{"model": "model that predicts escape time at each pixel", "dataset": "views of escape-time and Newton fractals", "train_examples": 72500, "image_size": 64, "crop_scale_min": 0.8, "horizontal_flip": true, "translate": 0.12, "arch": "unet", "norm": "groupnorm", "hidden_act": "elu", "weight_standardization": false, "pixel_unshuffle": 2, "widths": [64, 128, 128], "blocks_per_level": 2, "block": "plain", "attention": false, "upsampling": "nearest_conv", "loss": "l1", "targets": "escape time", "init": "lecun_normal", "optimizer": "ademamix", "learning_rate": 0.0015, "beta1": 0.9, "beta2": 0.999, "eps": 1e-08, "beta3": 0.9995, "alpha": 2, "max_grad_norm": 3.0, "ema_decay": 0.995, "max_steps": 23900, "batch_size": 256, "epochs": 84.4, "lr_schedule": "constant", "warmup_steps": 2390, "weight_decay": 0.2}
Rows from block 2, named by matrix and row number. Each number is 128 + 24 x the weight over its row's rms, rounded and kept within 0 to 255. All counts start at 0. After the name is the row's rms in percent of the matrix's.
# conv: 3x3 conv (model.enc.1.0.conv.weight, 128x128x3x3), inputs 77-83, a 3x3 kernel for each
conv.7 111 [136 121  96  90 100 135 127 140 114 134 185 113 160  89 118 127 128 165 147 116 122 136  75  88 136 154  85 126 188 121 145  79 147 135 138 146 135 141 125  96 232  63 146 128 111 161 163 134 149 156 115 132 105 119 134 153 122 144  82 118 130 123 142]
conv.8 111 [113 125 152 171 142 125 116 205 181 137 131 118 129 134 139  98  90 123 140 138 152  73 148 132  98 175 148 129 152 123 113  83 157 159 101 115 133 133 122 131 108 147  98 194 157 144 147 125 123 143 136 123 132 145 148 152 142 155 111 139 144 115 122]
conv.9 059 [ 95 106  76  91  90  99 111 122  75 113 112 113 114 101 114  83 109 106 142 150 156 126 137 140 141 164 145 116 112 161 112 117 140 131 105 156 117 134  73  86 128 109 129 115  98 125 130 118 126 139 139 130 147 138 127 131 143 128 119 133 115 101 139]
conv.10 080 [109 122 119 114 147 120  85 111  59 114 127 126 112 151 129 140 144 136 140 144 152 144 107 151 142 127 135 132 131 148 136 138 114 173 100 127  89 136 124 116 126 121 145 144  93 117 110 132 122 125 166 141 138 134 132 139 158 118 121 147 119 139 154]
conv.11 062 [ 98  85  88 113 117  89  90 122  95 120 128 133 120 138 131 117 116 115 152 155 128 150 124 134 134 136 150 101 120 162 117 119 128 128  95 138 111 145 125 137 102 120 117 140  97 113 115 110 114 125 117 118 129 114 120 129 146 116 124 139 105 104 119]
conv.12 081 [121 137 116 119 177 110 118 132  89 125 134 111 132 117 111 118 126 129 129 136 191 124 166 191 161 176 198 124 137 153 128  97 163 102 103 165 112 141 106 100 168  98 122 133  80 108 120 112 118 143 122 125 140 124 159 145 133 138 119 130 128 120 137]
conv.13 115 [155 159 136 105  73 119 130 141 119 127  95 135 177 192 118 129 107 125  97 127 139 177  44 169 112 137 120 122 114 117 143 234  99 119 107 145 134 150 126 130 147 158 109 142 111 120 116 124 140 122 132 135 150 134 105 112 121 153 187 109 115  91 103]
conv.14 063 [ 94 101  97  89 125  77  76  77  87 114 112 114 109 112 117 119 122 114 129 145 130 115 138 110 137 142 127 120 109 149 120  91 143 138 140 151 126 109 116 106 155  75  69 111  98 124 131 117 127 141 129 128 132 127 130 122 140 125 108 125 116 129 137]
conv.15 106 [140 166 145 126 136 143 123 142 148 142 130 130 126 104 129 123 136 143 151  99 156 208  16 110 173  31 120 110 119 101  98 197  93  99 185 100 142 165 130 140 140 144  96  80 140 145 144 129 123  97 124 129  97 136 151 113 131 142 119 129 118 132 119]
conv.16 103 [118 127 151 115 165 106 110 108 162 123 112 137 133 121  77 150 156 150 104 120 114  81  83 144 147 161 141 142 148 140 156 111 122 138 139 136 122 134 114 144 110 106  86 166 115 114 108 122 116 121  85 138 128 127 103 110  98 136  83  80 135 156 126]
conv.17 113 [121 156 175 124  63 101 133 143 120 148 117 101 119 147 139  98 122 134 117 144 145 101 194  98 123 134 110 149 157 117 128  98 207 130 136 146 119 121 151 145  58 160 114 133 105 137 104 107 138 113  93 110 127 115 132 137 115 100 120 156 105 119 111]
conv.18 082 [125  80  89 108 124 128 102 126 142 127 155 128 134 153 144 123 102 122 138 113 117 126 138 134 133 120 135 112 129 159 151 104 121 111  97 112  82  91 112 111  88 102 142 137 112 106 116 140 117 119 137 111  93  93 146 166 165 133 152 135 140 153 117]
conv.19 109 [134 154 135 149  89  89 134 140 153 114 129 103 139 149  83 118  84 115 101 150 125 142  51 146 101  80 123 119 105 132 111 193  96 122 126 122 109 156 127 141 101 128 134 168 106 126 130 125 137 145 122 147 135 123 135 137 125 144 183 128 126  96 140]
conv.20 094 [126 144 152 144 139 127 117  89 106 135 124 120 140 124 104 110 110 137 167 154 179 129 133 153 137 111 121 159 156 124 115 102 144 101 104 126 106 127 134 115 166 136 115 102  99 128 131 112 131 145 116 117 117 130 163 162 157 133 116 141 130 130 146]
conv.21 112 [125 144 157 164  99 111 164 172 125 118 125 129  91 105 143 115 112 115  87 130 150  72 149 157  91 115 104 132 133 121 119 110 130 139 125 122 129 145 157 129  35 181 139 139 146 132 122 146 124 108 134 123 125 137 120 146 154  84 118 190 106 142 126]
conv.22 076 [106 108 110 109 110 102  99  98 100 146 141 139 147 142 146 139 138 139 136 136 133 143 142 135 144 143 147 135 127 128 128 118 130 122 124 123 140 147 153 141 137 134 124 123 125 130 130 123 126 127 119 127 128 124 142 135 137 144 136 142 137 131 132]
conv.23 065 [122 108 110 123 117 115  85  96  95 143 142 143 145 156 156 142 141 142 149 143 149 147 149 138 134 132 132 149 147 164 146 143 143 150 122 120 108 107 123  98 111 116 110 134 105 119 118 118 109 114 124 114 110 108 138 136 145 133 131 146 122 130 133]
conv.24 118 [139 156 124 129 136 127 134  88 135 142 128 144 154 126 129 145 135 143 121 131 132 180   0 155 152  51 156 131 121 131  91 229 115 128 215 111 137 129 121 140 147 133 138  49 120 117 127 126 119  81 125 125  91 133 114 101 111 118 153 101 111 133 110]
conv.25 091 [121 105  88 141 145 120 145 166 148 146 137 156 127 119 130 136 124 130 128 139 135 117 137 137 145 152 154 115 102 112  98  86 100 105  93 105 118 113  93 155 149 121 170 159 130 121 130 122 120 130 124 122 127 120 151 147 156 140 131 140 144 133 139]
conv.26 115 [128 142 156 133  98 164 125 127 128 115 115 124 118 117 164 126 141 124 137 153 145 139 236  98 136 154 117 132 106 116 142 133  93 137 144 111 125 162 136 115  24 165 123  63 146 126 151 129 123 101 145 130 134 143 134 122 115 134 182 171 140 133 129]
conv.27 065 [148 123 138 105 122 134 101  98 125 132 137 116 133 127 108 126 117  99 105  79  59 124 104 108 127  87  91 122 119 168 140 106 123 110 142 153 122 142 152 118  77  96 110  95  85 110 108 110 119 109 106 116  99  89 120 138 129 128 141 128 132 147 120]
conv.28 096 [119  95 114 140 177  63 139 161 108 124 149 156 102 107 169 126 105 142 146 105 125 160  62 134 133 120 142 129 140 144  99 131 127 133 159 117 167  99 117 140 124 119 130 155 126 148 108 147 146 108 125 137 105 124 139 144 142 125 110 135 111 147 130]
conv.29 092 [123 156 168 123 146 128  68  41  96 118 104 108 117  98 119 152 141 137 133 122 148 135 151 130 146 139 135 134  95 127  87  67 143 110 144  85 137 135 116 105  95  91  79  78  93 105 107  96 105 101  99 128 119 114 143 138 128 153 140 144 172 171 178]
conv.30 098 [154 140 113 141 176 184 120 145 118 131 115 118 138  59 179 157 159 167 131  79 127 127 197  98 109 157 151 114  93  62 138  87 138 147 101 101 151 145 155 130 162 131 121  99 184 128 129 133 111  89 103 123 129 131 131 113 110 127 140 145 137 132 139]
conv.31 107 [136 145 163 135  98 130 112 114 127 127 131 158 125 107 108 123 128 143 135 157 128 128  59 135 131 120 135 106 151 155 121 114 101 134 125 140 116 180 139 119  74 189 101  94 128 110 123 112 118 122 134 134 135 145 112 153 139 107  95  86 105 118 120]
conv.32 134 [109 133 131 125  94 140 120 116 116 155 150 135  97 120 161  75 111 155 104 134 168 144 111 109 162  95  94 133 136 138 104 128 123 123 119  99 127 133 170 114 121 108 154 113 122 156 159 135 139 116 143 106  88 126 141 129 152 123 140 143 144 173 143]
conv.33 104 [131 101  87 142 149 113  81 109  87 118  86  88 124 149 110 128 121  88 102 170 109 115 190 101  98 132 132 109 114 149 131 188 124 139 122 109 103  99 115  73 150 104 126 133 119 151 138 121 139 145 157 138 140 111 125 125 153 109 134 149 116 127 143]
conv.34 160 [154 143 119 165 161 123 157 170 141 136 113 122 156 113  98 166 129  91 141 133  90 148 178 106 139 184 162 137 143 115 141 146 138 145 137 133 142 133  89 139 163 125 145 169 152 118 111 106 143 131 101 160 151 111 158 144 124 145 142 137 121 114 136]
conv.35 079 [120 132 119 128 140 126 114 121 117 142 136 117 146 147 120 133 127 108  94 118 140 106 125 146 105 121 144 122 129 123 120 134 124 111 118 114 129 132 131 134 155 144 130 149 140 107 105 103 118 118 113 121 121 114 152 136 126 146 131 122 132 116 116]
conv.36 091 [145 157 146 139 175 170 146 151 149 128 123  87 141 155 122 121 129 105  91  98 129  99 122 131  83 115 132 146 153 154 145 162 162 142 150 168 117 117 117 126 157 160 121 146 180 102 116 110 120 134 131 118 128 113 115 103  95 107 109  95  83  83  86]
conv.37 118 [ 88 111 118 101 132 131 116 131 122  96 144 149  99 161 157 110 155 130 113 114 134 111 114 151 111 122 153  97 102 120 104 107 129 107 105 115 107 106 127 111 122 154 123 143 161 107 117 137  96 131 161 103 143 158 121 131 132 129 127 119 135 120 103]
conv.38 102 [121 122 109 109 105 119  95 121 120 101  96 116  80  73 140  69  81 128 161 159 146 166 145 101 164 139 117 105  83  76 106  86  81 107  85  75 129 121 122 133 132 109 125 130 118 150 155 147 133 104 123 117 104 131 143 125 140 146 148 154 148 161 150]
conv.39 107 [127  97 121 154 171 145 143 156 121 112  82 138  84  94 171 128 157 152 136 132 111 149 144  85 155 141 138 130 112 122 142 137 152 127 130 120 156 139 120 176 138 128 129 104 162 133 104 117 122  72 115 115 112 145 111 112 139  96 142 156 131 162 157]
conv.40 124 [115 129 139 121 159 166 133 154 158 122 104 113 139 139 124 151 160 109 134 140 107 124 168 161 115 145 195 125 132 123 124 117 139 138 134 128 113 126 112  93 125 144 121 141 164 106  95  88 118 129 129 136 169 155 139 151 144 125 135 140 124 100 101]
conv.41 117 [145 144 133 137 135 107 132 145 163 162 150 127 154 106  93 118  70 103 143 120 142 131 117 106 113  95  82 142 139 129 139 135  99 118 131 103 140 163 161 159 169 126 131 144 102 133 146 133 138 135 110 131 100  99 171 154 140 159 124 120 133 112 132]
conv.42 081 [105  99  87 108  71  68 123  91  81 115 114 160 103 110 156 115 103 135 156 136 127 171 136  88 163 114  94 110 100 102 118 118 112 118 114  99 133 140 125 126 116 122 129 107 104 166 155 164 136 115 133 139 124 141 154 153 164 167 184 167 151 152 138]
conv.43 089 [ 98 112 104 108 117 108  99 113  97 119 150 144 103 146 159  83 123 146 135 140 158 140 125 136 143 121 115  95  87  87 104  91  99  94  82  84 110 111 125 123 128 126 125 135 125 142 162 168 115 139 157  96 116 136 136 120 127 148 127 134 159 145 147]
conv.44 126 [155 126 109 161 175 119 121 127 104 135 114 110 158 141 139 135 117 122 136 147  75 132 222  98  89 149 171 115 152 131 142 132 149 131 115 120 119 152 117 111 154 138 130 135 154 118 128 115 134 140 116 133 127 103 150 128 107 120 124 146 111  89 121]
conv.45 095 [125 151 137 130 138 116  96 105 108 183 185 125 158 172 129 112 158 140  95 110 172 103 110 156 102 106 114 140 126 109 119 107 138 133 119 121 150 153 137 115 100 117 125 128 119 121 152 132 107 144 131  77 105 111 137 121 105 139 101 111 152 124 127]
conv.46 104 [123 115 101 139 135 117 147 134 130 107 101 135  89  81 123 107  97 138 118 114  95 137 107  62 138 106  76 133 118 121 136 133 136 136 143 142 144 130 121 146 143 104 125 126 119 129 110 119 105  77  90 105  86 106  99 105 105 104 118 102 106 124 122]
conv.47 088 [ 83 100  96  91 107 105  86 106  96  98 126 146  89 120 159  84 105 136 131 139 150 141 131 123 141 137 117  85  77  77  98  89  89  98  77  76 110 103 111 116 130 117 118 139 126 145 156 161 124 134 151 114 123 132 119 116 129 137 128 134 138 139 144]
conv.48 084 [119 147 134  89 100 141 107  98 115 129 107 120 122  42  70 152  98 111 114 154 168  82  94 147 125 113 110 149 122 136 108  99 131 145 143 137 117 114 139 166 171 155  77  56  90 128 131 120 141 103  74 126  95 116 149 121 131 124  95  68 151 187 127]
conv.49 110 [139 156 154 134  55 118 162 204 155 143 147 134 127  70 109 118 151 147 138 130 113 103 108 137 128 134  91 136 147 134 134  88 120 130 169 131 134 156 145 119 108 163 122 157 131 146 153 144 154 129 135 111 112 129 135 133 119 105  45 110 118 159 138]
conv.50 091 [116  97  88 108  93  95 136 121 106 130 111 142 121  94  85 171 146 115 146 149 124 155 111 151 164 117 138 122  86 102 137 129  76 139 132 129 130  86 130 203  98 129 132 111 101 140 112 142 144  91 112 140 141 126 150 142 150 136 162 109 170 170 130]
conv.51 106 [108 106 105 107 114 126 118 141 122 136 109 180  87  69 189 115 141 185 128 141 146 127 121 132 138  91 162 124 123 120 124 101 112 136 128 103 111 106 116 148  87 117 114  67 130 143 118 147 133  76 144 113 105 170 103 119 139  77 105 122 114 155 116]
conv.52 103 [123  89 150  96 174  88 100  96  98 133 121 174 138 100 171 139 101 137 114 136 113 148 113  78 123 154 103 141 111 136 137 112 161 140 135 129 122 113 123 110 122 137  85 158  96 126 113 126 126 127  82 144 112 112 137 113 130 150  64 132 121  99 105]
conv.53 094 [123 118 124  99 102 113  90  74  86 125 135 157 145  95 117 159 143 143 152 164 102 123 159 110 164 125 113  99 116 166 125 139  91 100 123 100  98  88 140 114 117 114 119  45 101 150 109 159 158 107 149 179 121 146 117 127 127 116 120  93 136 170 123]
conv.54 096 [165 134 131 170 147 140 162 153 139 128 116 129 118  76 103 150 114 119 142 117 141 106  77 107 127 114 128 128 127 128 141 131 125 134 145 138 132 119 123 139 112  96 141 122 112 119 105 124 123  98 111 134 120 131 116  97  94  91  68  61 121 119  90]
conv.55 127 [150 149 140 129 151 168 145 123 146 125 112 125 156  97  90 102 163 113 124 102 115 139  42 191 142  87 122 141 137 144 128 237  74 123 182 132 141 153 145 138  73 133 143 135 142 135 131 132 141 123 134 137 119 143 145 113 137 196  84 101 169 124 139]
conv.56 128 [145 150 150 154 162 160 140 119 132 107  76 114 131 188 174 140 155 145 105  95 121  98  94 116 122 194 119 143 127 118 138 197 160 139  84 126 132 153 122 112  44 145 106 213 146 113 118 126 113 138 135 113 138 123  97  84 121 124 151 168 166 182 160]
conv.57 111 [139 156 118 128 129 151 136 124 133 134 115 136 138 193  58 137 112 123 113 133 140 136 174 103 140 171  81 139 128  97 126 105 111 147 106 143 137 124 138 135 171  44 112 171  88 126 121 133 115 120 115 104 128 118 132 117 134 145 156 116 127 132 139]
conv.58 107 [144 141 148 132 137 157 123 139 127 135 124 139 124  60 154 131 134 147 150 112 145 166 134 151 124 126 104 127 120 129 139 110 132 144 147 164 122 137 140 131  13 142 124 118 149 107 121 137 102  85  94 114 104 105 132 129 131 129 113 140 120 128 153]
conv.59 089 [138 130 139 153 141 123 100  99 112 121  89 137  87 131 139 118 108 124 112 148  85 115 211  98 114 144 144  89 107 143 136 160 148 139 141 120 118 120 135  60  82 128 121 159 151 114  90 102 104  98 136 126 114 126 123 138 135  90 119 139 101  95 113]
conv.60 063 [ 89  88 123  87  95 128  89  97 106 161 130 145 142  89  85 132  98 114 144 114 112 142  96 119 149 117 121 113 141 154 120 122 147 121 132 124 127 102 150 101  77 115 125  75 122 153 116 139 136 110 112 151 110 126 165 169 155 160 145 104 162 154 127]
conv.61 105 [123 106  96 134 155 112 106 118 105 119 128 149  65  61 170 173 105 159 153 118 146 169 132 113 132 147 149 121  99 112 140 123 135 143 156 132 151 123 130 115  98 118 122 130 128 141 135 170 116  72 155 180 136 168 122 129 119 107 116 112 104 123 120]
conv.62 086 [126 114 126 109 122 113 121 106 110 127 117 128 128 127 127 173 103 121 150 113 126 150 110 156 144 114 156 132 102 111 161  77  84 144 126 120 143 116 145 183  57 150 148 100 116 118  98 143 127 105 130 140 122 104 142 167 132 144 164 106 176 160 124]
conv.63 086 [ 98 102  99 106 104 105 107 111  97 148 116 133 102  92 108 141 107 130 142 146 153 147 121 153 153 128 146 118 143 119 117 139 109 125 138 104 134 109 136 134 135 126 126 103 131 166 131 154 145 115 138 154 125 162 130 126 127 104  99 106 136 124 116]
conv.64 094 [107 118 146 133  77 127 154 114 107 114 151 109  88 139 168 152 123 129 112 141 142 118 212  48  99 243  71 121  93 149 143  58 165 156  80 122 159 133 136  68 146 117 110 158 169 129 145 145 107 142 173 131 143 143 139 148 122 117 187 119  99 177 146]
conv.65 114 [113 143 156 133 106 121 142 157 159 134  91 125 129 119 119 116 157 160  93 135 174 100 133  72 119 139  94 142 123  93  93 191 192 148 182 138 149 119  86 124 123 110 112 129 139 145 107  98 118 100  97 125 135 152 146 107 123 140 133 184 109 133 158]
conv.66 106 [111  60 108 128 150 119 129 176 150 116 131 141 105  86 148 154 161 128 137 116  49  88 187 121  85 136 141 127 148 126 149 128 116 128 121 121  94  98 140 126  57 101 153 136 145 112  92 139 124 117 149 123 153 114 114 153 136  90 119 138 118 108  99]
conv.67 127 [113 123 143 113 115 155 142 152 170 149 167 118 137 111  71 119 141 121 140 137 106 161 109  52 122  88  99 135 154 163 136  91 179 146 165 182 129 134 135 130 191 116 130 115 146 140 140 117 129 146 118 136 143 143 158 160 110 165 113  58 125  74  89]
conv.68 066 [ 94  88 102  76  75  88  67  67  84 123 112 108 149 136 105 147 144 116 175 169 147 158 160 149 163 145 118 121 105 122 118 111 113 123  99 107 127 126 143 124 117 128 104 111 112 134 143 138 139 158 149 124 151 145 134 146 152 141 151 159 152 175 166]
conv.69 080 [102  72  75  79  55  68  83  70  82 149 151 142 149 150 131 143 142 124 158 159 133 177 158 128 174 154 130 116 103 106 108  96  95 109 102  93  83  75  89  97  75  87 115  92  91 127 143 144 138 148 142 136 136 127 132 146 140 148 164 150 149 165 144]
conv.70 121 [117  99 130 131 114  88 150 129 131 129 150 170 114  42 119 132 138 111 127 154 125 124 135 167 109  66 146 122 125 126 124  94  80 139 174 129 136 130 129 126 173 153 139  76 144 143 161 164 131 158 145 131 145 157 151 174 177 120 113 161  94  68 131]
conv.71 127 [154 179 150 122 115 147 122 107 131 147 101  89 154 210 140 136 119 139  90  77 134 160  85  98 154 152 114 154 158 139 131 163 170 137 117 144 142 122 130 142 123 125 126 149 139 117 122 123 127 138 143 141 122 132 119  89 102 175 170 137 164 169 143]
conv.72 087 [113 128 146 136 186 152 140  83  87 125 124 121  86  92 147 127 127 112 151 107 105 100 129  97 120 137 152 124 173 135 127 129 165 145  98 128 145 172 125 109 107 111 135 173 182 165 155 159 147 141 152 158 166 144 144 139 139 148 117 156 147 137 148]
conv.73 066 [112 113 117 112 126 128 142 129 122 153 151 126 148 161 127 127 170 134 112 134 121 141 155 152 141 149 140 133 124 139 123 112 123 130 118 138 101  98  76 103 114 114 123 141 132 148 162 143 146 169 151 129 146 131 119 125 111 125 125 116  93  95  97]
conv.74 104 [132 132 113 113 126  86 138 108  79 124 117 131 139 116 132 158 160 116 114 133 151  72 115 184 107 139 137 168 155 125 150 122 120 133 147 139 140 134 110 170 146 128  93  87 113 140 129 115 132 145  96 128 143 108 117 121 123 130 114 152 127 152 171]
conv.75 086 [ 79  87 108 134  95  79 126 127 115 148 164 131 137 138 108 149 153  94 136 110 120 123 222  92 114 227 146 143 131 110  88 106 121 106 139 106 158 132 128 120 136 120 130 180 105 139 159 143 155 154 119 128 137 116 150 148  92 102 124 126 104 104 110]
conv.76 113 [123 145 145 141 102  97 125 122 150 132 126 125 133 187 121 130  94 134 127 133 152 125 201  77 122 113 100 119 113 112 105  93 153 133 123 152 150 135 138 121 177 182 129 120 100 139 146 130 128 169 142 129 164 135 146 150 138 138 184 129 128  67 124]
conv.77 109 [130 151 149 149 116 120 118  98 138 115 129 133 135 129 154 165  79 154 117 152 148  66 215  85 101 212  60 111 125 121 153 121 121 139  96 118 136 112 137 114 156 130 111 131 118 147 137 151 162 145 124 157 107 114 123 129 144  98 166 145 136 193 134]
conv.78 122 [137 146 142 143 124 102 128 124 123 117 110 144 151 183 151 125 113 155  81  89 154  93 166 123 120 183 129 125 151 115 139  86 133 122 106 130 155 122 128  96 149 151 118 138 135 123 128 128 120 153 144 129 137 142  66 116 148 102 198 158 122 149 155]
conv.79 108 [115 138 170 103 113 149 108  93 122 144 165 102 102 162 156 115  99 145 146  56 127 192  62  71 145 139 115 130 148 146 142 108 216 147 152 151 129 164 142 101  80 108 128 166 163 129 142 128 116 124 150 137 112 130 150 125  84 157 137 100 120 132 115]
conv.80 078 [135 110 121 107  80 105 105  98 117 135 135 130 130 129 113 101  96  88 127 137 135 156 157 152 154 145 153 125 138 132  96 113 102  86 104  91 102 107 138 114 117 142 120 114 137 105  97 103 117 107 110 123 110 116 120 123 100 132 140 107 115 113  77]
conv.81 085 [134  98  96 120  74 119 154 128 112  99 132 145 109  99 154 115 104 140 121 111  95 181  99 122 128 136 151 134 122 135 146 138  78 121 127 123 128  95 117 109  50 128 156  85 154 126 132 140 128  86 148 147 135 148 111 120  98 135 150 104 113  90 100]
conv.82 083 [160 155 120 170 184  88 156 132 118 129 124 149 117 116 133 128 119 133 181 153 180 195 166 191 167 136 175 132 124  88 139  86  92 155 165 119 143 132 140 109  96 114 125 111 140 113 121 119 108 129 119 124 108 115 113 108 140 103  91 164 110 120 159]
conv.83 097 [165 128 145 136  90 124 138 130 138 129 117 128 168 176 107 104 109 104 135 157 136 127 141 148 133 149 151 125 129 117 113 158 133  88  59 119 129 123 130 103  78  99 154 150  87 133 115 123 132 120 114 126 122 112 125 136 119 151 169 134 152 143 123]
conv.84 104 [147 136 110 144 136 114 135 119 110 120 113 131 118 116 127 104 129 136 111 132 135 136 113 128 116 110 107 137 120 120  95 255 122  99 223 118 130 107 105 155 140 116 103 132 112 149 143 147 138 101 147 128 116 156 126 114 109 116 124 108 103 138 109]
conv.85 114 [134 143 140 141 145 184 143 119 153 132 120 125 140  80 125 117 132 132 127 123 139 155  77 155 132  99 104 120 121 106 118 125  89 142 182 118 127 118 134 130 148 122 136  52 151 136 144 147 129 115  96 112  94 117 129 121 127 123 101 124 136 113 165]
conv.86 104 [134 148 148 141 176 153 106  80  98 105 116 120 124 129 123 130 105 103 104 111 114 110 152 130 127 130 134 137 115 128 132  82 140 153 137 163 119 100 108 161 190 139 117 113 130  88  81 102  95 116 110 132 135 107  92 109  96 120 127  95 115 111 100]
conv.87 098 [166 177 183 164 163 172 149 145 157 145 144 151 130 125 141 150 145 154 140 146 149 147 149 145 142 143 137 125 124 116 130 136 119 134 143 114 125 123 132 107 103 125 108  89 116 133 118 126 128 107 117 135 113 118 161 161 146 153 157 146 163 168 156]
conv.88 104 [110 102 135 127 138 146 107 119 136 130 125  96 119 123 104 122 128 136 130 105 140 142 121 133 140 110 144 108 176 103 123 123 172 115 161 135 145 163 141 126  80 135 119  73 142 133 121 127 119 106 130 112 115 144 123 140 112 114 150 138 113 127 135]
conv.89 129 [128 127 160 116 102 100 118 120 126 133 136 116 139  91 127 143 122 114 129 124 141 139 182 164 135 108 159 121 129 116 129  70 255 128 127 117 134 169 138 145  37 138 131 152 144 141 153 155 141 112  77 139 137 130 121 122 103 121 133 133 116 111  93]
conv.90 109 [144 112 125 196 177  81 165 170 128 138 153 135 154 116  94 151 131 114 138 128 136 130 191 119 119 145 149 120 136 129 134  99 140 131 146 139 121 124 161 136 124  83 164 162 146 108  95 138 112 114  96 119 110  97 127 133 123 105 120 141  97 114 116]
conv.91 104 [151 152 154 156 165 161 160 100 150 124 128 134 124 111 146 102  98 128 113 126 138 130  80 124 157  62  65 137 139 131 138 120 118 127 194 134 153 142 140 176 185 158 142  67 151 119 148 137 138 165 139  92  79 112 127 123 121 121 107 106 143 167 141]
conv.92 115 [134 117 124 141  78 140 146 130 136 107  90 125 122 132 148 131 132 151 136  78 131 149  62 124 115 127 135 123 127 127 115 255  95 109 123 131 138 113 117  85  48 115 124 113 116 111 114 132 115 105 144 120 123 135  93 109 125 105 179 137 131 147 133]
conv.93 098 [150 106 118  90 112 170  92 130 150  99 103 121 101 169 110 134 127 153  84 136 107 106  51 132  82  54 115  88 120 128 149 149  96 140 119 133 125 101 138  79  89 109 112 164 127 112 104 118 116  95 137 126 115 123  98 122 121 143 156  89 140 132  96]
conv.94 078 [138  94 102 118  86 103 140 122 139 146 159 155 134 152 138 118 113 116 140 136  88 147 148 102 147 148 105 138 133 151 133 115 133 136 125 142 160 127 142 170 155 145 175 153 144 161 153 151 163 156 149 156 142 137 115 134 120 134 156 128 132 147 120]
conv.95 079 [134  85 125 118  76 123 128 112 137 153 170 135 131 142 117 130 119 117 121 151 137 154 184 148 146 179 159 111 117 113 115  84  77 100 103 104 100  88 116 129 111  92  93  69 101 114 107 117 127 112 117 123 107 108 142 158 121 151 168 108 143 158 110]
conv.96 091 [117  94 117 123  87  89  89  82  99 139 162 141 146 179 144 134 160 136 113 100 108 138 125 105 135 114 115 120 141 133 127 149 101 120 125 113 137 146 167 121  74 101 154 136 116 121 113 144 131 129 155 124 118 125 143 149 140 137 167 157 140 167 137]
conv.97 103 [120 128 123 117  79 140 118 132 110 129  96 147 105  82 160 128 109 134 118 139  80 137 161  39 136 169  77 153 144 117 102 182 108 105 129 151 140 199 150 167  69 110 100 168  89 151 140 136 150  76 115 142 128 128 125 123 161 131 139 176 141 160 154]
conv.98 113 [127 112 123 131  88 115 107 163  98 109 135 116 108 128 151  98 123 140 105  97 125  33 185 107  94 135 112 144 134 139 232  46 176 199 100 147 149 157 144 125  91 150 148 110 164 133 142 135 107 137 139 104 131 134 122 130 115 135  99 132 146 120 115]
conv.99 114 [123 108 132 137  83 135 125 136 141 132 113 157 138 140 165 137 143 131 103 153 126 108 180  76 120 101 138 142 149  89 155 213 107 133 113 123 109 188 108 146  14 150 148 130 126 120 131 124 133 106 151 139 149 153 125 121 123 116 177 177 121 137 111]
conv.100 088 [123  89 101 115  50  90 108  93 119 148 151 145 162 146 155 152 155 135 121 143  94 140 172  78 164 142 151 137 126 115 138 147 123 107 113  97 136 113 117 143  97 110 144  82  97 129 134 139 148 125 130 133 124 129 118 129 112 132 173 140 145 167 120]
conv.101 083 [118 111 127 106  87  98 106  93 100 149 157 152 147 140 145 166 164 157 130 151 145 140 164 138 144 165 155 133 129 132 133 123 114 120 119 101 133 132 151 138 129 140 129 108 122 153 151 168 155 139 157 165 154 163 113 122 106 119 139 112 122 143 123]
conv.102 090 [112  89  91 103  78  84 103  84  91 140 144 140 143 149 137 134 132 120 128 132 124 135 148 143 140 152 143 119 116 118 119 107 103 114 104  96 105  83 100 112  90  95 111  92  77 129 131 119 135 140 125 132 130 121 151 154 145 169 170 164 167 173 167]
conv.103 102 [129 107 116 119 126 132 141 143 144 145 110 106 122 181 175 133 106 129 130 110 105 125  82  78 125 110 156 130 135 106 138 241 175 135 114 152 108 209 106 155  57 195 139 102 117 116 150 136 134  98 140 124 128 117 122  92 114 117 160 162 134 135 118]
conv.104 105 [105 101 119  87 224 202 109  64 123 134 119 135 142 139 117 129 134 117 110 146  97  93 121  78 117 103  94 139 121 140 156 146 154 120 136 116 132  84 152 147 247 104  84 106 143 131 113 102 126 126  98 122 124 112 143 122 129 172 129 108 159 146 138]
conv.105 130 [125 142 136 146 133 121 132 129 148 125 124 109 113 161 136 108 151 122 128 138 119 139 187  13 139 156  90 115 129 120  99 184 174 114 158  71 154 138 128 108 202  92 123 122 135 138 112 119 126 126 145 128 126 171 140 136 133 135 151 200 120 153 162]
conv.106 095 [114 102 134 122  58 103 146 120 127 134 160 134 124 105 130 131 129 115 182 118 115 172 151 101 138 144 164 143 172 137 136 135 130 119  88  98 133 144 134 148 162 160 157  98 139  92 108 125 114 129 123 121 142 121 153 149 121 117 159 142  76 139 104]
conv.107 106 [141 153 141 142 143 142 112 117 117 116 122 113 149 166 110 133 156 122 133  95 145 150  35 150 119  91 127 141 180 143 137 255 114 127 139 133 112 155 144 128  61 145 122 126 111 121 117 141 122 103 151 159 156 137 124 129 124 134 176 127 132 138 126]
conv.108 116 [122 146 107 148  76 164 117 162 140 136 103 104 125  79 122 120 153 132 107 110 155 167  67 123 106 106 150 129 164 105  77 224 116 118 138 108 123 167 125  99 108 115 118 171 123 129 131 113 135 100 129 147 141 139 118  89 126 131  95 157 109 135 142]
conv.109 085 [ 90  75  85  94  74  82  99  87  90 146 143 133 147 147 130 145 150 137 120 129 134 135 141 141 141 152 156 135 136 131 134 140 130 132 133 125 126 119 137 114 101 111 117 104 109 152 153 153 155 157 156 154 153 155 126 131 125 133 143 134 126 142 134]
conv.110 113 [128  84 134 143 242 117 142 127 127 132 126 181 136 119 104 146 154 153 150 181 129 115  77 118 139 158 141 102 114 130 132 108 129 123 119 128  93 117 163 138 113  56 118 147 131 128 132 138 118 122  98 120 120 111 141 142 153 152  85 105 169 159 168]